config.toml
n_mels = 64
spec_augment = false
loss = "softmax"
text_encoder_causal = false
text_encoder_width = 256
text_encoder_head_dim = 16
residual_init = "none"
lr = 0.00092
warmup_steps = 860
Rows from block 4 of the audio encoder of a small contrastive audio-text model, named by matrix and row number. Rows with one number belong to one channel. Each number is 128 + 32 x the weight over its row's rms, rounded and kept within 0 to 255. All counts start at 0. Numbers have three digits each. After the name is the row's rms in percent of the matrix's.
After each channel's rows are labels from the 100 clips, of 14976, where the channel reaches its highest value: "peak in band" is the frequency band that holds the peak. Only what is clearly more common there than usual is listed. The data: single notes of 20 synthesised instruments.
# convs1: grouped (8 groups) 3x3 conv (encoder.blocks.4.convs.1.weight, 128x16x3x3, each kernel summed), inputs within the group 0-15
# convs2: expand pointwise conv (encoder.blocks.4.convs.2.weight, 128x128x1x1, transposed), outputs 0-127

convs1.51 088:112103103143124132203153141124148140154078100066
convs2.51 127:159128094156148084100158144173165101131107159151161109141137136117123105109101110134138136131134165108090123093101091135126134158086187113169129118070103123095121155146152181190151159149200091130144112151139111140153143156142109156128077104164140087128198106134165078118113169182166166128094174090083132147201142185148143158169188195102095105087069158084116150052113090151097134088107
peak in band: 500 to 1000 Hz

convs1.5 055:121142122194169113161147148121162080148153076155
convs2.5 099:146138136142132141153131152123132195072144147117123114119175113058206143094123097118089102096126101162149144188120161175146198117108138132163174130091076066130111107141137161106160090057145122148127070170175124109110157080136116161138131088153122172146122154127118114149124152060149120190132118167097148076140149111116137084180112153195116111161149130095068102079160100172102085181140
peak in band: 1000 to 2000 Hz

convs1.121 102:133160075126143117145093105106089048118090113138
convs2.121 096:146143147138102179197153117122107130128118116124136071121124087183156126125112169123105108150154142106116101140107116144162199160100101099150103103145081111160140095138151149148109146083156140152162192114180124119131117082171087085175165125173161127124142086031128117211103135135124150181168167117157186133052092115138133115150074145149115137117073182147127099071128155187182113132098
peak in band: 1000 to 2000 Hz

convs1.14 103:142103175115110073165152135080149104093136110183
convs2.14 113:116126141122104109140167104096158157080040088140175067171126162106109144153194090144123101075152133149122075152107115161121112102135079115122124144111123094134125111074130170125115111077141087092168062072116146135174126144158111152141134074103151123119119092148142074115190122139125160152155171110126136113134090093085059072085084140108185199158149084179109097102123098174130107160104
peak in band: 0 to 250 Hz

convs1.28 108:086104111057120092128122101086130120085165145092
convs2.28 089:144205169103080092112111131147098184200150102147191161083161182112114137170163118106113154126144165128093126087124094158161150138112189119180152114168117110178116126097096110182159154074159101123210123126099138130131082183173122191141173105142143162084171094105158099122130159151111145140123177167120156106080084139121117131153180131135114094139093102145135082130124120109141168106197
peak in band: 0 to 250 Hz

convs1.117 085:117108116093129053099098139133086085093084111132
convs2.117 096:143145137167126145136096076112144133100144138172140130194156089135175157104121167176075091165142094100150131092142099093095078104159096088119116093145125144098133096075113117174131161086098118146195046100106117109192094125142070095179138125120098136104099150134144143097123104130134182108191095172180120096188074069157157095135155107144161140104113151149119097178089182115154131166168
peak in band: 1000 to 2000 Hz

convs1.64 097:150093116087097182171081105114106123083134089127
convs2.64 097:084134160138118091128159142126124182167145093172177064177123159092105149123145112105168122150122137068096085138074083166069103139128087123145148093171148165186149119157139070147077116082078102152189151113097095134192142136136156109107180109106050093093113097150133143090148100171120133166173187155121099114155090160152082138134097174112129106142152122150117105148130150084196151154138
peak in band: 0 to 250 Hz

convs1.83 073:079098153117087143131100167169117106085130186103
convs2.83 090:148152078101112119139120074123123144145164105058156172104083105147148156119127120130082136158080133145191160108107101155169097144162177117152136138180114177105110154187173171084115141098108113136041061102090097092079145155142087146154129147107138161111104148188130140093178160153095156105154099116137134181093095118048119071087127134076098119079137136143179123102095109092095120143124
peak in band: 500 to 1000 Hz